{
  "hop_length": 320,
  "decoder_inner_norm": false,
  "muon_scale": "match_rms_adamw"
}
Rows from block 3 of the text decoder, named by matrix and row number. Rows with one number belong to one neuron. Each number is 128 + 32 x the weight over its row's rms, rounded and kept within 0 to 255. All counts start at 0.
# gate: MLP gate (decoder.blocks.3.mlp.gate.weight, 1024x256), inputs 128-255
# fc1: MLP up (decoder.blocks.3.mlp.fc1.weight, 1024x256), inputs 128-255
# fc2: MLP down (decoder.blocks.3.mlp.fc2.weight, 256x1024, transposed), outputs 128-255
gate.298 [173 171 120 116 102 171 133 130 129 113 167  72 196  90 101 128 197 122 139  88 146 131 129 137  97 137  82 147 172 165 123 173 103 122 144 128 152 117 151 163 153 135 146 116  70 118 168 152 124 129 100 131 150  96  75 172 148 140 128 131  78 128 177  80  62 116 157  99  76 133  85 148  87 119 118 145  85 181 172 102 117 129 129 115 102 110 128 153  97 115 163 124 143  77  96 154 147 147 122  68 138 135 100 155 126 132 157 116 123 143 198 183 112 123 190  91 126 151  68  57 120 136 146 156 136  91 117  89]
fc1.298 [ 91  62 113 135 109  45 171 154 133 142  94 131  72 181 146 139  90 148 113 170 115 139 113 112 157 149 128 118  83  75 128  87 125 156 145 123 150 142 118  72 112 124 125 166 177 156 111 158 138 179 111 156  56 132 162  67 104 110 169 129 191 136  94 127 212 120 139 165 125 158 142  95 190 138 126 130 152 103 116 142 151 167 110 138 176 119 121 124 157 109  59 163 109 155 141  89 121 109 130 165 158 111 143 109 139 135  93 149 173 126  95  94 120 111  86 202 144  95 160 182 121  90 118  65 120 143 116 155]
fc2.298 [151 101 133 167  79  75 173 133 147  74  99 134  95 146  93 151 100 176 124 161 156 144 144 109 172 130 151 109 102  37 147  69  86 132 153 128 158 178  92  68  96 143 110  71 138 131 127 101  99 119  95 141  55 140 222 110 119  80 169  43 130 199 131 128 126 128 132 148 145 109 160 150 146 108  72 125 163 119 124 181 135 124 137 135 135 190 114  82 113 145 104 128 142 149 166 166 106  86 103 141 119 173 142 118 106 116 141 107 157 112 126  94 130 119 101 159 152 111 151 185 158  97 146  87 138 162  94 132]
gate.299 [137  92 188 131  83 128 148 113 147 120 126 147 171 164  88 156  83 147 159 102 164 125 163 114 108 111 202 183 113 108 151 134 107  93 115 108 126  70 162 104 160 104  94 150 101 114 147 104 144 201 129 156 101  88 150  86 187 130 101 147  81 169 149 177 151 145 117 146 110  78  97 165 151 115 128  83  97 101 144 179 107 135 126 184 137 119 116 123  68 161 134 104 153 128 152 142 110 151 117 115 113 117 139 106 146 157 129 189 156 152 161 103 116 135 107 144 109 137 117 100  65 145 150  87  77 132 172 134]
fc1.299 [147 140 100 146 144 144 140 102 100 198 156 127  83 115  91 152 134  91 122 146  67  85 119  94 105 101  92 124 115 134 122 117 179 163 120  68 116  99 130 190 133  59 155  67 152 195 153  95  85 163  74 102  89 148 122  92 104 144 159 158  59 152 135 121 190 138  96 175 121 107  68 115 123 146 118 133 165 150 145  93 141  81 136  33  97 109 137 160 116 132  90  96 131 170  57 137 162 153 120 141 120 146 135 154 114 115  76 144 148 138 135  96  65 124 132  86  69  90 207 149 148 132 117 133 102 160 137  94]
fc2.299 [128  99 171 118  86 115 159 123 113 135 116 124 183  85 124 108 101 117  94 140 127 138 134 123 153 112 144 117 129 116 172 135 111 149  74 136 102 170 133 152 164 158  88 168  96 100 129 133 120 113 178  96 107 150 108 128 130 106 117 129 107 132 100 169 127 150 145 191  76 158 135 170 111 129 136 145  99 161 128 185 144  94 163 144  97 120 162 124 149 141 152 113  69 131  35 103  80 132 141 186 137 119 133 208 127 107 109 105 166 101 103 122 145 118 129 105 127 141 160 143 158 124  76 128 128 143  70  90]
gate.300 [ 76 152 122 135 153 156 102 111  62 120 143  51 158 140 108 142 141 102 181 131 145 102 149 144  79 151 138 165 117 124 111 129 138 102 147 149 191 104 176 115 138 106 171 106 148 101 149  97 166 157 142 156 198  79  87 140 103 117 121 104 138 156 124  88 161 112 105 122 119 139 143 123 162 139 142 157  59 176  59 130  99  82 150 160 216 140  91 157 181 111  84 105 135 163  49 124 100 125 105 190 161 124 140 131 145 101 139 139 112 191 100  78 152  72  88 151  55  94 103 154 110 188 123 115 117 145 104 182]
fc1.300 [124 151 122 176 207 134 118 141  79 124 152 135 189  93 120 160 129 150 119 111 135 115 140  88  83 148 105 129 100 160 119 129 141 129 114 132 184 130 146 124 111 112 171  92 157 140  98 101 153 145 152 226 145  80 100  98 105 133 167 121  76 128 104 109 124 115  88 163 118 159 143 114 144 163 145 158  88 184  52 141 141 114 123 177 146 133 124 125 132  89 114 151 144 114  54 135 141 108  97 145 153 118 165 150 123  96 100 151 147 164 114 131 176 105  85 165  86  85 112 177 131 182 136 128 143 165 111 217]
fc2.300 [162 146  82 204 134 136 148  70  69 152 131 131 121 146  72 114 140  80 152 175 135  86 119 123 170 161 124 128 131 236  97  97  94 112 116 122 161 114 141 136 115 102 162 144 117 127 177 128 110  90 111 119 189  77  90 131  80 110 144 146 123  97 140 138 155  98 122 141  70 115 140 102 146 196  95 137 121 131 164 119 131  96 122 145  97 156 110 166 153 171 126  96 126 107  84 131 193 106 146 145 178 166 149  63 127 197 174 129 119 140  45 102 123 129 114  38 121 108 138 158 157  81 179 160 126 116  85 119]
gate.301 [174  98 111 132 149  83 134 148 174  77 135  89 187 114 135 128 150 112 217 204  88 149 127  70 135 172 114 139 130 207 127  53 137 165 123 128 102 129  41 143 132 103  95 110 110 178 131  86 174 209 175 163 130 156 174 109  90 183 126 123 141 149 132 147 124 113 110 106 104 117 138 120 125 141 149 122 131 166 109 108 126 153 163 138 193  87 111 147 100 119 107 136 108  56 201 192 151 110 134  79 158 137 139 169 140 113 162 141 154 113 143 134  44  77 133 108 141  75 130 145 153  84 109 168 131 151 123 150]
fc1.301 [115 150 166 122 140 231 128 112 109 159 107 154 108 155 125 136 108 113  75  36 159 104 160 149 128 112 108 111 112  86 167 185  97  92 127 143 172 102 187 149 121 194 184 130 135  78 123 163 119  54  98 100 110  81  85 176 215  77 107 111 106 142 185  83 114 142 145 138 147 176 134 138 126 119 146  80  74 107 145 146 122  72 105 139 114 138 142 135 142 146 153 165 137 161 103  79  71 144 141 160 123 101 136 112  92 176 135 137 118 101 157 122 197 118 156 139 102 198 147 115  63 164 108  81 113 107  72 115]
fc2.301 [163 124 150 108 143 187  89 144 163  92 161 162 124 181  76  96 151  83 116 117 173 114 191 120 137 189 144  94 103 122 186 145  88  60  56 113 145 142 122  78 167 159 124 138 192 149 197 104 123 104 121  97 123 102  90 161 122 119 124 119 106 140 163 109 127 130 107 125 117 130  86 138 100 129 129 150  94 108 158 168 100  82 115 119 129  90 169  91 102 193 105 128 121 184 100  53 117 142 141 132 147 135  85  52 121 111 123 186 165 151 148 120 169 174  87 144  66 179 120 138 128 135 160  50 186 121 164 163]
gate.302 [169 173 143 186 128 128 201 113 145  78 157 167 168 131 172 135 113 177 131  97 152 164 140 205 116 162 123 144 136 186  93  60 141  98 114 107 132 159 102 131 175 133 144  55  86 123  93 134 121 118 151 100  81 198 130 130 128 197 125 122 127 139 194 140 151 106 174 151 153  79 115  47 139 177 133 125 122 175 132 117 120 125 113 157 147 119 184 161 177 167 141  83  85 172 144 156 100 138 119 177 117 158  35 151 134 170  81 124 133 123 111 171  57 107 107 105  98 152 127  87 115 134 119 103 129 136 143 138]
fc1.302 [101  96  66  93 149 140 113  61  84 121  76 119 123 193 126 122 158 108 111 136 172 104 141 135 112 136 169 177 155 151  70 115 102 149 123  66 132 125 145 167 151 142 137 141 102 109 124 153 130 121 105 153 197 112 156 184 114 147 120 164 127 128  85  92 100 102 128 150 176 103 148 186 217 126 101 187  78 118 137 159 180 131 165 125  59 125 134 152  90 138 122  95 123 168 125 148  92  89 106 106  80 165 110  93 138  83 164 123  81  94 124  98 216 162  81 148 132  93 161 149 202 193 116 135 111 156 148 102]
fc2.302 [127 131 109 116 169 165 113 184 113 122 134 136 197 155 161 137 133 125 115  93 101 135 165 220 166 121  94 146 144 149 185 129 113  72 103  81 124  86 101 183 152 155 167 148  88  90 140  70 159 146  88  95 123 102 174 110 110  78 158 114 127 112 121 101 122 122 157 130  87 139 130 181 160 156 142 116 119 104  79 137  73 129 168  78 161 116  69 152  83 147 163 126 139 113  96 121 213 117  95 106  59 113 138 127  93 140 156 155 124  86 130 160 137 121 148 157 144 160 116 132 167  91  82 137  95  84 175 122]
gate.303 [137 127 143 114  86 155 198 115 167 163 185 141 169  82  75 101 127  56 108 119 140 141 134 122 120  92 104 164 111 177 163 172 150 166 135 210 140 184  65 164 189 110 159 161 105 102 125 127 126 137 128 113 155  75 161 117  93  97  98 129  95  43 179  99 113 120 106 145 115 132  81 126  90 139 127 129 102  57 155 145 173 115 137 121 105 142  76 187 117 132  87 109 179 143 117 118 161 163  81 106 139 161 124 140  78 170 181 106 124 170 108 180 126 141 132  70 108  99 123  68 175 165 160 129 174 114 126 196]
fc1.303 [120 104 141 120 180 125  78 155  87 133 102  83  58 177 181 156 135 213 136  95  56 130 157 102 118 163 136  73 177 108  61  97 141 100 117  80 108  41 154 114  65 127 112 147 136 158  99  98 128  84 160 119 118 174  76 149 127 160 172 124 174 186  82 126 137 156 148 133 186 121 134 124 153 134 100 115 155 155 128 132 107 133  87 112 179  99 150 124  94 157 167 144 106 120 138 146 147  83 155 165  99 101 133 108 128 120 103 144 143  91 118  72  88 140 140 157 119 169 147 186  71 118 100 119 109  99 155 113]
fc2.303 [ 96 133  97 109  71 158 129 119 143 107  87 142 192 182 152 150 133 150 143 134 186 116 131 116 123 165 119 120 105 126 174 105  93 119 169 136  94 173 115  92  97 172 132 115  83  62 114 134 122 170 116 128  80 162 146 136  88  47 122 120  99  92 144 124 101 147 151  69 128 147 107 141 155 114 148 127 118  75 130 158 131  76 103 136 156 211  74 134 120 181  84 158 140 135 131 113 155 179 141 165  74  82 108 117  74 128 128 136 149 116 125 107 125 207 163 165 176 137 164 158 142 108 150 135 144  84 146 147]
gate.304 [115 147 129 122 116 114 155  97  94 162 160 154 101 120  93 101 155  42  47  90 152 145 176 100 114 134 122 130 139 151 201 204 167  99 141 105 124 139 181  84 167 125 113 126  58 145 171 159 143  93 113 117  87 111 106 131 139 133 164 184 110  84 134 144  96 121 114 107 116 109 138 124  60 147 156 127  95 147 150 128 133 107 109 212 109 184  86 139 161  85  95 173  99  75 125 193 118 116 122 142 106  93  89 146 156 110 126 130 151 124 163 162 159  82 101 175 145 119  86 133 179 100 154 126  80  81 143  95]
fc1.304 [124  90 111 108 125 145 152  71 153  95  74 101 110 171 149  82 117 175  94 132  63 125  89  87  55 120 150 163  95 131 167 182  96 194  98 184  91 122 113 125 212  73 126  82 218 106 107 149 154  93 119 170 138 118 152  69  83 138  81 141 158 121 120  84  89  98 112 142 121  48 173 108 168 133  87  78 186 152 140 144 116 123 119 125  81 101  91 148 213  86 105 154  98  93 134 149 147 116 132 102 108 110 139 162 108 136 151 145 134 188  96  80  86  86 113 146 122 136 139  89 111 200 131 102 157  68 114 124]
fc2.304 [124 126 133 137 141 158 153 148 141 118 139 126 174 113 120 122 141 123 109 161 150 127  99 118 106 128 132 176 104 173 138 163 104 132 151 130 175  99  89 150 141 120 117 104 118 115 137 112 142 110  42 142 153 109 211 151 152 103 147 153  93 116  68 132 105 178 126 122 109 141 146 107  85 168  73 127 128 125 125 164 102  60 157 152 144 151  90 119  63 155 134  87 164 137 137 125  97 114 151 141  94 126  84 154 116 109 143 118 142 148 165 148 112 101 181 182 112 170 184 117  71  89 119 134  91  99  99 147]
gate.305 [182 165 146 172 131 154 151 141 114 124 117 131 143 115 102 149 108 146 139 155 111 168 128 130  47 117  84 115 130 131 134 113 150  93 134 191 105 163 135  64 102 111 143 146 200 172 130 126  68 127 180 118  96  68 125 204 107 148 152 113  71 111  56 173 138 102 127 179 144 140 138 173 194 161 125 187  97 144 126 106 104  83 139 145  81 122  89  89 176 194 112 118  96 117 156 128 147 106  64  98 142 101  70 126 132 103 121 107 125 168 103 139  55  82 110 147 138 164 102 130 150 117 108 142 157 107 117 127]
fc1.305 [122 130 102  95 127 126 128 121 126 147 131 149 130 130 199  71 109  43  66 134 114 133  92 171 159 177 134 110 150 123 111 108  84 160 120 129 104  78 170 171 118 162 164 142  74 130 152 147 163 126 112 110 164 103 121 114 123 102 129 134 165  92 158 163 123 117  97 117 106 120 106 127  73 112 187 106 121 119 170 148 137 197 123 148 144 149 207 161  99 104 150 144 164  97 151  55 125 139 179 149  80 156 165  97 157 125 124 169 102  75 164 201 178 139 120  52 110  83 104 115 116 145 141 159  70 124 178 135]
fc2.305 [131 100 107  90 123 126 159 173 187 117 127 144 134 126 139  19  84 137 111 115 176 121 101 189 117 190 103 114 107 148 125  90 123  91 112 121 108  88 108 103 128  75 101  76  85 162 135 143 129  91 157 151 119 145 129  61 141 110 117  99 181 185  98  90  92 101 178  97 187 123 118 148 128  99 117 146 112 104 132 102 138 181  90 152 121 134 158 106 128 120 152 171  96 129 168 117 151 148 139 155  97 180 195 156 108 162 205 165 133 107 147 137 179 162  93 104 114 124 142 113 167  83 176  99  90 140  95 101]